From a checkpoint of a small image classifier.
Model: 8.8M parameters, 32-pixel images, arch resnet, norm batchnorm, activation prelu, depths [2, 2, 7, 2], widths [64, 112, 192, 336].
Training: muon at rate 0.022, 11000 steps, held-out accuracy 100%.
Rows from block 3 of a small image classifier, named by matrix and row number. Rows with one number belong to one channel. Each number is 128 + 32 x the weight over its row's rms, rounded and kept within 0 to 255. All counts start at 0.
After each channel's rows are labels from the 100 images, of 14976, where the channel reaches its highest value: "top examples" is what is common among them; "patch colour" is the nearest of a few named colours to the mean colour under the peak. Only what is clearly more common there than usual is listed. The data: simulated telescope pictures of galaxies.
# convs0: first 3x3 conv (model.blocks.3.convs.0.weight, 112x112x3x3, each kernel summed), inputs 0-111
# convs1: second 3x3 conv (model.blocks.3.convs.1.weight, 112x112x3x3, transposed, each kernel summed), outputs 0-111

convs0.41 [146 123 110 102 144 101 104  95 124  67  53  96 132 101 113  85 145 119 122 121 132 115  74 121  88 134 128 119  98  98 112 102  65 102 118 132 132  69 123  49 173  92 139 121  86  94  85 156  91 158 159 119 109  73  86  91 164  98  99  60  96  95  89  58 124 142  87 157 156 144 101 118  86 121 120  79 107 188 117 164 118 111  93 146 134 178 162 126 121 103 142  85  92  56  84 139 122 152 131  85 151  94  88 165 128 137 104 111 124 127 103 112]
convs1.41 [116 142 109 165 166 147 123  78 145 143  87 129  97  82 193 104  84  84 161 150 137 137 107 155 102 178 146 191 140 134 159 101  93 104 145 130 152 185  89 128 107  63  85 113  62 154 157 154 109 202 123 166  86 194 134 153 133 152 105 150 144 104 104 166 125 156 142 161 129 117  95 115 110  51 185  96 139 132 166 105 154 132 128 159 100 168 103 122 114 146 160 121  56 127 118 160 175 107 160 185  98 137 135 139 142 156  92 105 164 119  86 141]
top examples: barred spiral; winding: anticlockwise outward
patch colour: grey; brown

convs0.70 [182 138 144 138 129 128  95 107 174  91 135  92  69 123 165 132 106 126 127 157 133 150  80 123 157 110 110 121 143  97 119 126  94 110  87  93 112 122 116 182 151 144 151 119 112 137  96 136 107 153 162  91 145 114 138 141  67  92 112 149 166 112 110 212 153 115 103 149 175 121 151 134  95 154 134 119  71 118 111  91 101 117  93 106  80 107 131 159 132  45 182 187 196 139 121 140 184  53 144  97 122 142  62  92  93 138 136  98 181 116 202 102]
convs1.70 [133 157 178 104 155 135 138 199 155  59 156 120 133 184 105  90 127  74  86  97 161 119 148 108 147 101 108 124 150 171 150 166 122  89 120 115 129  98 100 133 142 177 143 147 117 135 142 125 133 174 146 134  95 162 164 103 159 101 184 161 118 156 133  35  75 179 143 133 185 127 136  85 177 178 119 155 116 184 132 123 127  79 135 154 137 135 145  89  96 125  56 170 150  76  70  96  86 144 139 145 124  90 140  90 168 118 125 100 120 169 155 118]
top examples: two-armed spiral; winding: anticlockwise outward; winding: clockwise outward
patch colour: grey

convs0.98 [133 108  63 127 173 119 131 108 150 105  87 164 107 147 138 138 124 137 175 143 146 131 198 114  93 102  96 139 122 159 110 152 110 146 182 145 146 168 156  88 161 164 143 138  80 130  87 145  93 171  99 132 132  77  93 114 138 135 104  73  95 101  99  80 102 156 136 119  63 155 145 169  90 115  97  87 158 144 164 183 169 206 108 128 107 183 107 140 130 160  94 139 116 114  58 101  75  77 203 149 137 118 121 119 143 133 124 117 176  66 125 155]
convs1.98 [113 108 158 110 118 164 143 172 155 134 137 134 119  82  82 114 144 130  75 106  89 148 135  92 111 145 119 129 179 151 126  99 164 175 116  99 136 148 155 107 115  74  77 169 118 127  67 122 127 100 173 163 132  89 158 152  80 133  67  94  91 103 132 182 146 162 148 177 153 236 153 146 134 108 165 165  91  89 102 109 180 133 167 172 146  94  92 149 153 152 116  87 107 203 151  63 131 151 149 163  96 148 168 149 127 119 127 155 136 122 116  90]
top examples: many-armed spiral; winding: anticlockwise outward; tilted
patch colour: brown

convs0.94 [163 156 131 146 131 154 116 123  49 145 127 132 131 139 174 159 108 190 167  49 188 124  99 137 102 129 124 159 140 121 119  96 133  82 135 103 120 105 125 127 103 166 124 110 186 127 130 158 148 124 138 105 100 117 181 164 104 136 148 111 145 140 140  52 102 127  95 113 125 152 105  94  99 122 118 160 134 128 104 105  99 185 122 124 105  14 111 125 148 180 163 105  37 138 150 140 146  95 133 156  77 127 194 116 115 141  72  98  82  77 154 123]
convs1.94 [157  71 100 160  86 144 109  88 112 162  64 120 132 102  62 180  70 104 147  92 139  67 173 129 139 110 115 140 136 116 110 218  69 123 100 119  97 143 150 155 142 121 164 116 129 142 112 125 159 116 110 101  63 143 137 152 113  90 149 147  97 115 144 126  88 168 110 123  89  86 125 112 123 100  61 149 119 103  95 132 117 234 114 114 136 145 130 133 113  59 126 122 139 138 182 189 154 150 169 117 162 142 145  53 144 115 142 126 146 116 152 108]
top examples: barred spiral; tilted; winding: clockwise outward; edge-on disc
patch colour: grey; brown

convs0.111 [ 91  94 136 124 127  83 155 143 160 107  94  68  59 122 213  93 100 125  99 170 135 132 180 112 128 138 195 117  97 125 148 124 162 181 116 154 109 123 171 161  87  43  89 110 176 115 117 118 119 184 161 165 165 162 138 138 133 144 179 140 181 112  90 110 121 117 118 133 180 154 143 165 135 108 143 123  22 152 137 117  95 130 127 133 169 107 176 124 117  84  83 140 150 111 145 158 119 155  98 123  67 120 119 129 160 137 140 134 130 175 127 108]
convs1.111 [112 202 157 130 109 125 152 160 126  96  81 124 124 124 111 158 135 105  98 139 120 129 171 101  60  78 142 160 168 164  78 144 150 158 134 189 157 143 174  95 151 114 104 155 149  96 168 167 142 160 129 134 151  69 137 123  71  73  86  79 127  94 144 124 153 159 139  91  69 104 156 123 127 149 111 116  94 196 144  98 130  53 144 106 165 108 129 159 144 153 141 130 140 128 181 134 174 130 134 143  89  26 135  87 118  97 170 100 120 166 133 131]
top examples: many-armed spiral; winding: anticlockwise outward
patch colour: brown; grey

convs0.8 [145  89 135 132 123 174  98  93 126 120 122 109 169  89  92 157 114 106 150 133 108 100  90 209  90 131 133 123  90 156 119 199 112 119 123 157 161 111 122  46 118 131 153  97 112 136 109 132 116 144 184  81  98 126 132  70 142 121 121  97 155 131 146 116 104 139 124  68  72 102 213 115 148 132 105  57 128 110 121 199 104 107 101 116 103 110 146 135 196  63  88 106 124 109  70  89  91 119 126 192  90 113 139 135  97 110  88 154 100 111 103 102]
convs1.8 [150  90 104 133 166 126 134 125 173 129  79  99 123  40 123  91 142 190 129 146 133 104 130 108 127 101 129 188 102 138 146 147 158 151 111 157 177 161 149 152 126 161 140 118 157 143 132 108 113 177 110 141 157 106 111 164 147 180 135 213  88 150 124  93 121 142  98  95 178 148 170 154 146 142 179 113 134 124 173  91 175  93 134 155 147 157  21  73 111 160 143  85  95 120  81 150  85 155  93 110 108  81 145 162 106 149 143 177 160 100 133 126]
top examples: winding: clockwise outward; many-armed spiral; tilted
patch colour: grey; brown

convs0.62 [111 157 151 135 105 170 135 141 127 107 129  87  86 103 131 157 164 145 162 139  97 111 141 170 115 127  99 163 107 159 159 193  91 179 112 137 142 104 142 237 135 102 149  68 140 159 102 106 199  92 117 202 114 134 110 102 145 108 176  96 141 153 152 106 104 132  95  98 134 100 131  98 100 169 116  88 170 150  78 158 102 175 165 103 141 146 149 133 116 135 107 187 108 190  98 144 164 107  70 163 161 160 175 151  93 101 100 161  99 151 103 151]
convs1.62 [132 106  69 137  97 173  76 121 113 173 100 161 139 190  97 118 132 185  76 150 131 160  74 162 132 175  83  95 154 114 117 128 113 107 120  83 122 135  82 131 111 114 183 129 113 138 123 144 214 107 112 101 125 168 123 102 146 121 156  94 141 175  92 174 141 172 200 120 105 129 136 129 123 119 126 122 114 116 207 114 201 174  85 173 124 143 129 121  58  85 153 167 106 122 154 110 137  82 127 132  70 160 158  83 124  96 109 126 120 140 166 143]
top examples: star cluster
patch colour: brown

convs0.80 [106 163 118 172 131  99 103 166 168  98 140  51  92  99 117 129 198 195 193  90 121 124  47 120  82 116  93 135 125 147 166 128  55 115 116 133 122 116 124  92 145 142  97 103 144 152 109 180 113  77 112  93  87 149  78 155 148 103 193  86 123 104 123 107 148 140  95 113 155 156 111 192 123 100 166 124 124 125 155 108 133 127 182  94 118 146  96 127  90 158 103 123 141 151 151  95 124  83 128  87 119 124  52 126 202 129 139 127 144 143 137 166]
convs1.80 [148 185 134 101 124 191 156 100 127 117 143 116 145  83 156 123 109 148  60 146 154 150 193 136 146 181 132 128 122 147 179 108 129 105 121 178 113 164 142  96 101 151 129 140 142 133 157 119 115 190 148 125 102 165  95 115 144 143  82 106 135 121  79 230 166  50 112 121 133 101 186  75 151 151 182 131 134 147 105 137 177 117 137  54 160 100 145 117 143 131 174 118 105 168 145 174 112 125 160 169 147 167 155 101 174 155 148 173  95 125  92 106]
top examples: barred spiral; winding: clockwise outward
patch colour: grey

convs0.27 [134 105 130  96 134 103 143 102  83  74 144  87 120 209 123 141 161 125 198 124 125 139 107 173  83 107 104 144 120 133 131 141 116 116  94 128 105 187 144 164 116 142 174 128 158 115  84  70  95 123  89 104 120 114 111  81  77 169 127 118 139  84 157  84 162 138 107 140 116  97 144 102 148 144 139  81  42 124 156 182  77  88 158 105 205 133 117 113 137  67 212 131 141 147 100 173 194  76 130 144 133 118 157 122 128 133 103 144 104 139 152 132]
convs1.27 [129  90 139 154  64 133 108 158 122 147 114 125 194 159 144 168 141 148 222 121 158 204 142 126 126 178 117  61 124 138 161 148 151 141 123  95 144 112 124 122 128 144 171 138 133 117  76 129  98  63 106  87  77  62 145 131 169 155 214 144 160 123  58 153 160 111 162 132 114 174 117 132 133 104 168 165 142 141 144 167 134 111 115 131 178 127 148 107  86 167 109 138 114 179 169 149 167 103 150  89 148 155 116 200  95 122 115 127 144 152 118 138]
top examples: star cluster
patch colour: brown

convs0.54 [129 163 102 101 158 136  49 114 134 107 130 124 150  67 116 148 188 170 136  95 135 103 190 107  87  93  97 162 149  97 134  97  87 157 116 110  80 143 120 103 124  68 117 114  53 110 137 135 120  82  71 131 179 100 109 104 169  76 136  98 140  86 138  51 121 111  99 149 121 110 108 132 104 156 137  59 161 144 133  97  42  90 140  40 147 110 150 145  69 100 116 124 129 137 111 120 146 140 150  83 130 149 124 138 142 123 120 150 136  82 107 125]
convs1.54 [157 151  77 115 135 104  98 152 188  93 128 103 105  76 209 158 145 105 149 101 151 120 142 208 100 116 128 139 152  57  98 114 134 136 136 137 126 158 116 129 138  99 117 121 119 107 113 127 128 130 129 129 165 157 198 154 100 171 187  71 157  69  67  88 123 121 106 119  91 127 145 116 136 123 179 141  98 175 117 165  96 129 139  97 185 104 165 173 162 122  89 164 126  86 176 111 116 165 123 124  56  91  62 152 150 116 112  91 153 137 107 161]
top examples: irregular
patch colour: grey

convs0.29 [118 126  89 130  81  94 144 151 183 144 132 109 181  72 125  76 125  87  98 135  40 152 103 158 164  87 113 181 192 129 123 174  99 140 110 110 141  86 127  98 154 108 176 127  73  97 135  95 134 107  45 169 128 143 110 149 111 102 109 128 118  98  99 134 151 122 141 168 136 115 147 145 122 140  82  57 130 156 142  80 144 185 121 113 143  77  89 150 108  80 158 130 155 151  99 101 131  90 102 145 134 139  43  80 101 130 173 152 162 130 137 139]
convs1.29 [187 168 178 164 153 115  82 134  43 100 101 136 143 118  93 154 127 153  87 103 147 103 116  76  89 112 165 111 110 121 140 160 118 123  81 165 153 122 165  89 159 168 144 131 119 139 120  53 189 107 117 147  98 113 119 161 202 130 130 120 108 158 104  22 152 114 162  59 132 124 171 123 115  90 120 172 125 138 136 139 161 136 118 124 130 130 112  70  96 115 141 160 140 100 121 181 119  66 105 125 151  97 126 129 173 110 146 150 147 127 200 147]
top examples: two-armed spiral; winding: clockwise outward
patch colour: brown

convs0.13 [151 102 185 133 134 134  93 165  76 163 110 128 145 155  93 120 106 129  90  94 195 155 155  83 144 193 183 104 208 108 126  91  71 121 116 140 147 137 144 148 165 199  90 145 116 186 138 117  90 156 134 140 121 109 123 131 178  96  98 108 134 119 130  98 198 114 129 139 146 150  80  87  66 131 113 148 156 148 114  75 128 136 155 134  91 165 144 116  97  96 181 114  91 120 110 114 162 150 141 148 157 113 126 149 162 148  70 102  39 141 109 158]
convs1.13 [154 124 113  99 187 122 126 127 162 175 143 127 107  59 120  98 136 169 159 161 125 136 157 109 126 157 170 117  36 120  84  77 127 163 162  62 129 135  96 161  74 120 115 153 115 122  84 111  42 116 133 158 189 124 115 158 128 158 127 102  85 107 119 242 100 117 161 102  82 144 111 127 123 144 147 140 125 156 159 163 109  98 112 161 115  96  76 139 129 105  95 139 121 191 119 125 128 151  89 115 112 192  96 162  91 117 119 125 100 152 122 130]
top examples: many-armed spiral; winding: anticlockwise outward
patch colour: grey

convs0.45 [128  94  90 119 111 103 146 123 129 143 114 177 183 120 132 104 129  92 171 150 105 116  89 159 171 115  29 109 107  93 164 127  62 103 165 123 144 127 126 133 148  76  93 159  96 117 133 144 158 114 125 132 128 139  62 102  75 118 100  86 127 107 139 162 136 140 129 144  95 108 135 187 139 175 143 110 179  92 190 141 161 104 142 115 148 143 120 152  99 190 113 133 159 155 133  94  64  68 131 152  74 148 117 103 149 111 199 145 221 141 109 155]
convs1.45 [107  58 144 115  28 128  98 133 111 129 142 129 167 180 101 172  77 124 123  87 127  66  79 157 117 151 141 116 146  77 105 151 150 160 120 151  90 135 158 170 155  85  98 136 132 169  46 133 139 104 121 107 106 187  47 141 123 147 125 119 181 143 129 147 119 103 135 161 108 147 150 138  99 114 107 151  85  68  87 104 134 133 116 119 123  95 120 142 154  52  69  70 129 144 123  78  95 157 130 128 134  95 156 111 118 143 150 164 109 156 165 100]
top examples: two-armed spiral; winding: clockwise outward
patch colour: brown

convs0.73 [124 109  96  81 100 115 116  87 180  74 106 147 191  74 100 131 139  80  99 156 132  96  78  83  84  43 110 118 151 140  99 146 113 102 140 147 158 119  89 132 139 154 106 152 136 137 123 163 149 110 137 122  88 119  73 114  86 137 148 120  93 138 117 161 157 134 121 145 176 150 116 155 151  81 155 108 199  96 128 133 150 131 177  98  88  88 177 154  84 209 109  85 116 148  69  92  94  80 140  87 121 105 109 114 131 136 154 102 177 138  80 168]
convs1.73 [170 149 127  69 120 174 116 133 121  93 101 124 158 125 130  67  98 138 124  70 104 147 154 101 136 123 204 148 109 100 127 205 129 127 115  99 138 144  81 109 165 159 144 138 149  81  93 121 164 137  99  66  92 105  88  82 165  68 157 177 143 115  99 129 201 131 125 102 115 113 155 106 156  81 166 155 172 147  99  97  79 134 132  94 157 132 164 161 120 121  74 163 177 148 187  99 173 162 113  97 117  92 130 148 178 133 121 114 136 190 146 141]
top examples: two-armed spiral; winding: anticlockwise outward; tilted
patch colour: brown; grey

convs0.72 [109 113 100 188 118 204 133  93 133  55 121 138  62 147 122 120 113 108 158 130 134 117 115 153  89 110 161  98  78 138 157 166 160 210 163 140 117 140 140 169 161  84 101 132 152 122 143 119  85 143 165 180 144 106 123 119 108 194  98  76  97 126  79 119 135 119 144 116 125 125 149 149 102 178 130 162 109 111 103 129 101 157 147 147  70 200 157 111 149  87 173 102 105 119 123 105 158 175 116 158 181 141  89 181 204 150  88 122  86 129 129 114]
convs1.72 [183 140 150 105 121 114 124 153 144 136 120 163 136 127 186  75 173 125 156 151  97 105  60 118 163 129 142 126 118  98 119 137 112 134 102 147 203  75  72 110 137 184 199 106 138 125 122 180 140 185 145 129 148 138 103 136 211 122 136 143 151 105 133 130  41 169  57  98 132 103 191 138 157 149 131  98 117 113 164 108 163 143  97  84 101 164 170 138 138 207  89 194 155 113 100 115 131  84 124 119 151 132 146 126 122 138 141 164 137 120 111 116]
top examples: many-armed spiral; winding: anticlockwise outward
patch colour: brown

convs0.63 [126 161 119 120 110 154 123  78  65 101 134 124 121 161 138 140 189 199 167  96  66 109 125 134  92 144 153 126 128 144  79  84 145  77 136 169  91 142 110  77 127 142 136 159 138 128  93 197  81 133 102 121 140 125 114 107  82 150 111  84 179 108 127 179 165 136 122 121  50 155  87 159 113  99 137  98 172 157 104 124 153  77  89 168 156 121 135 103 153 165 178  62  87 111 128  81 178 148 169 111 174 153 120 163 124 135  93 120 100 168 125 101]
convs1.63 [156 131 183 114 145 129 126  81 142 128 145 139 119 131 117 164 108 108 131 154 101 134 184 172 125 146  57 107 181  93 148 145 135  72 154 159 149 127  84 123 115 110 142 137  98 151 190 163  94 144 146 126 164 124 185 131  77  99 103  98 185  58 109 172 167 150 137 123 152 120 115 121 128 143 122  92  31  52 114 168 152  80 137 190 121 102 149 151 166 127 174 165 104 138 125 105 105 157 173 132 117 106  88  70 185  98 134 137 133 125 102 168]
top examples: many-armed spiral; winding: clockwise outward
patch colour: brown; grey

convs0.6 [ 79 187 145 120  99  95 144 128 134 198 152 147  83 135  91 199 152 124 154 120 147 200  98 117 112 103 142 173 107 158 101 120 222 140 114 179 142 141 111 170 179 109 164 109 123 152  79 153 145 183 135 162 170 129 126 142 120 179 202 169 131 177 123  99 136 136 178 122  80 142 142 160 200 171 146  91 102 175 144 148 150 147 122 142 149 117 132 132 138 140 166 109 125 121 129 152 126  55 124 152 154 166 103 140 119 135 146 150 119  72 111 119]
convs1.6 [132 174  85  76 145 121 132 152 158 130 133 130  99  55 170 142 101 147  89 133 132 130 135 121 149 164 169 186 139 109 153 143 115 148 148 163 107 104 129 124 123 145 164  97  88 136 109  80  95 181 134 130 126 154 122 141  91 191 157  68  76 166 158 153 150 127  80 122 179  73 185 136 165 135 134  96 184 143 142 155 150  82 151 106 180 131  65 129 119 126  64  72 106  73 135 197 136 125  93 186  78 130 123 165  90 111  84 134 120 139 123 125]
top examples: barred spiral; winding: clockwise outward; tilted
patch colour: grey; brown

convs0.49 [138  57 127 136  97 147 108  79 185  85 136  68 154 131 150 162  85 153  92 138  74 120 193 130  95 135 160 124  80 125  75 137 134 105 128  85 130 165 129 148 171 154  74 106 100 149 110  87  86 130 105 114 148  91 138 123 131 140 101 152 160 126 147 112  98 127 114 167  71 123 117 151 104 125 138 130  19 124 126 159 108 155  88  85 134 103  92 118 117  55 152 176 159  87 125 118 162 195 162 136 157  86  73 129 108 137 170 128 158 125 168 130]
convs1.49 [ 96 179 158 179 147 158 132 166  95  74 116 120  93 157 179 159  52 109 171 121 116  88 192 200  82 109  96 100 151 193 114 123  62  97 131  99 149 126 132 121  99 114 121 135 138 117 166 155 157 113 130 115 137 154 141  79 116 172 142 116  78 142 139 107 130 109 115 132  96  97 115 167 144 107 160 141 147 187 129  88 140 133 106  91 179 106 141  62 110 148 189 164 127  60 131 184 161  70 111 146 167  89  86 128 144 137 128 141  94 134 116 122]
top examples: two-armed spiral; winding: anticlockwise outward; winding: clockwise outward; tilted
patch colour: brown; grey

convs0.42 [128 101 138 130 145 114 142 143 130  49 119 107 112  72 154 146  70  85  82  83 107 138 113 109  99 155 117 105 161 158 147 134 107 106 140 111 104 105 105  85 187  87  86 207 129 154  60 102 115 111 133 128 142 162 140 171 142 102  57 138  63 111 153 148 134 138 105 170 143 105 188 137  51 173 107 148  73 136 137 168 139 109 108 146 117  55 127 142 101 117 135  91 116 111 133 154 182 178 133  95  78 146  81  93 160 131 145 122 133 110  79 127]
convs1.42 [ 88 167  95 169  77 106 149 131 104 126  92 123 110 161 113 141  95  87 162 134  88 162  84 178 102  88 134 102 142 112 159 148 121  83 140 134 107 121 145 137 123 145 121 141 139 150 141  85 123 129 163 173 118 109  73 103 144 143 176 125 135 133 106 131 110 100 106 156 119 159 202 141 147  37 140 151 120 113 184  66 142 191 149 148  85 145  83  40  85 155 138 125 122 159 151 169 181 214 143 149 151 121 132 172  87 113  98 176 105 107 122 139]
top examples: winding: clockwise outward; barred spiral; two-armed spiral
patch colour: brown

convs0.23 [ 96 123  92 113 112 147 169 163  67 139 114 173 130 142 121 138  75  80 137 100  76 155 116 144 145 114 100 118 126 153 150 112  83 137 111 155 131 168 129 132 123 129 152 152  80 119 184 117 125 127  86 168  52 181 111 125 140 138 100 182 141 100 149 101 112 120 146 105  22 130 135 147 173  70 110 112 166 142 158 114 176 114 127 125 117  82  97 139 148 195 181 127  71 146 121 104 160 120 152 171  73 133 120 136 177 125 132 173 104  56  87 171]
convs1.23 [113 126  21 138 176 137 111 125 145 116 131  85 161  32 132  96 110 159 159 116 132 123  93  78 167 161 155 177 126 115  88  89 107 131 131 156 126 169 127 174  92 135 143  96 127 149 123  97  93 150  94 116 132 165 124 127 179 141 136 160 138 174 154 145 107 104 103  94 214  51  65 121 116 179 110 113 143 188  95 177 118  58 144 128 126 151 103 150  73  99 125 101 161 126 109 164 115 124 106 100  85 156 140 119 132 160 125 145 139 134 138 118]
top examples: irregular; barred spiral
patch colour: grey

convs0.35 [109  97 154 187 172 138 166 101 127  87 115  54  50  98 122  90 151 113  73 106  84 188 150  43 165 129 152 128 163  95 119 136 123 167  75 140 107  95 139 145 136 111 151 142 118  75 102 111 136 135 140  92 138 118 164 107 134  86 162 177 105 118 157 132 148 121 130  92 165 130 123  87 129 142 144 117  33 189  91 116 143 100  88  84 112 106 166 123  95  61 124  84  91  91  98 153  95 147 104 137 116 136 163 107  92 126 135 130 117  89 113 112]
convs1.35 [103 151 117 157 131 119  94 172  96 150 134 115 104 105 127 129 115 126 114 159 131 138 196 141 137 121 139 171 161 117 145 175 131 143 158 174 130 121 160 109  98 140 114 161  90 157 160  74  82 205 123  97 148 186 144 160  95 150 108 121 128 120 164 144 162 124 136  55  94  90 186 115 118 133 142 121 119 185 179 175  60 181 141 119 139 161  11  84 153 141 148  92  76 166 151 119 186 129 134 136  68 145 127 118  91 120 104 125 111 108 107 131]
top examples: many-armed spiral; winding: clockwise outward; winding: anticlockwise outward
patch colour: brown; grey

convs0.77 [116 122  97 135 115 139 130 167  53 120 155 149 157 111 146 156 102 144 150  95 167 171 129 162 148 161 164 103 120 138 171 119 184 132  87 149 150 147 173 157 112  34 112 151 133 115 117 155 124 170 103  99 119 152 106 138 173 103 172 156 117 153 185 155 170 138 101 156  86 149 158 168  79 118  84 106 110 117 111 145 127  94 110 156 152 226 126 129 161 134  92 111  68 129 133 146 160 139 112 184 219 131 129 171 125 118  65 138 108 112 177 150]
convs1.77 [149 237 156 129 115  80 150 168 144  91 155 156 109 117  83  72 195 116 131 140 147 130 134 173 145 151 155 166 174 127  80 136  97 137 131 160 176 143  86  93 139 150 143 135 146 125 142 154 130 137 126 117 136 151 124 110 137 108 166 100  79  98 135 108  89 136 129  80 132 150 194 167 115 140 210 105 139 104 148  99 111 135 146 181 129  94 143 125 147 199 104 167 110  64  85 184 155  85 141 198 128 100 167  91 150 130 127 151 121 167 100 117]
top examples: winding: clockwise outward; barred spiral; many-armed spiral; tilted
patch colour: brown

convs0.68 [140 147  84 208 124  87 157 157  66 231 170 143 117 163 149 164 145 107 163 141 141 125 134 154 163 198 148 134 124 115 139 148 168  96 116 151 135 170 146 133 131 135 103 100 133 119 115 125 156  97  85 136 109 144 129  90 132 220 154 146 141 135 139 151 136 116 202 123  48  90 153 133 179 117 138 108 113 108 105 142 188 193 130 152 128  99  94 137  95 170 140 108  73 138 161  81 111 163 126 202 134 128 118 102 113 124 145 162 133 107 127 144]
convs1.68 [122 173  27 154 177 132 140 147 115 171 120  92 142  46 164 121 105  73 163 150 127 132  92 127 114 174 145 133 145 116 141 121 123 123 136  97 163 137 114 109 119  98 185 123 111 162 188  85  83 162 101 110 135 131 132  77 136 188  80 132 155 158 189 155 132 105  88 114 187  62 101 144  89 149 142  61 128 155 132 124 176 108 129 103  88 146  93 124 123 114 134 137  80  90 192 206 156 141 127 136 129 146 113 148 108 156 109 118 101 132 121 112]
top examples: barred spiral; irregular; winding: anticlockwise outward
patch colour: grey

convs0.75 [110 145 102 117 154 101 214 125 111 152 177 179 149 120 151 130 108  92  96 128  65 103  94 184  75 123  73 161  96 160 132 176  96 179  93 144 141 143 127 117 169 152 124 178 110 127 152  88  81 109  50 138  64  78 127 131 172 158 144 123 151 148 102  85 121 147 166 107  98 130 210 129 198 148 121 103 188 143 135 125 110 119 110 128 106 151 100 140 143  91  84 103 133 139 155  80 136 158 126 152 117 143  76 129 138 127 146 170 123 126  71 132]
convs1.75 [140 106 171 168 148 129 132 123 132 133 206 123 147 114 126 164 131 128  93 182 169 121  78 203 135 125 106 139 142  80 107 116 127  73 120 157 128 137 165 119 147 145 139  66 122 104 125 125 134 198 142 174 172 165 106 121 131 115 105  65 165 133 199 136 114 143 152 181 101 221 111 155 139 136 132 147  96 152 148 100 120  51  77 104 207 110 156  86 145 130 121 146 151 101 143 120 166 141 135 151 197 123  94  90 122 137  91 160 138 127  96 124]
top examples: irregular
patch colour: grey

convs0.26 [129  91 133 158 115 113 151 118 190 126 132 166  79  92 103 112  91 113 114 168  48  70  93  96 127 125 104 112  64 111 122 155 110 129 152 111 130 106 133 149  91 123 126 100  89 116 153 136 160 116  98 187 133  86 145 141 122 110  94 180 110 149 125 230  93 114 143 128 149  92 130 115 187 139 161 145 112 105 110 146 123 123 123  84 141 118  57 133 165  71 116 132 181 164 108 113  83 125 112 110 108 102 101 115  97 115 221 107 210 165 147 130]
convs1.26 [143 139 103 149 156 150 121 145 161  68  87 122  94 119 138 139 130 122  68  63 137  88 151 180 149 141 209 134  91 135 141  87 131 125 114 128 143  93 116 112 186 127  77 142 125  87  66 161 197 165 105 158 101 176 129 146 170 140 130 172 111 163  95 111 140 123  59  96 115 153 187 125 121 135 120 158  93 165 122 133 120 118 162 120 151 112 100 102 127 163  60 115 158 116 132 164 117 132 111 186 135 137  99  63 109  99 153 156 100 155 213  82]
top examples: two-armed spiral; winding: anticlockwise outward; winding: clockwise outward
patch colour: grey

convs0.51 [ 33 128 133 163 101 125  70 109 125  51  58 109  74 143 138 124 163 150 170  98 104 165 137 195  90 142 128 108 124 146 150 151 165 130 150 134 158  85 173 184 100 130 114 106 114 147  98 166  98 154 124 114 136 140 101  59 131  69 161 143 145 136 196 131 124 111  88 157 127 103  94 190  89 127  80 140 138 161  72 128 124  88 112 130 124 115  77 132  97  94 119  99 130 124 111 133 174 139 102 141 153 133  70 151 111 119 108 143 104  98 196 107]
convs1.51 [137  74 144 100 100 136 151 108 123  74 138 129 107 158 123 111 143 151 140 130  83 151 175 172 102 188 140 110 109 131 130 147 110  91 121 136 145 136  94 113 123  57 111 166 119  75 132 191  94 171 149 154 203 127 207 155 118 116  93 122 111 130 104 147 150 167 140 162 121 164  99 135 182 169  79 103 106  84 142 155 157 138 149 116  95 133 157 132 170 143 220  49 105 138 143 130  86  64 152 134 121 117 119  85 173 150 104 112 145  71 126  92]
top examples: many-armed spiral; winding: clockwise outward; winding: anticlockwise outward
patch colour: brown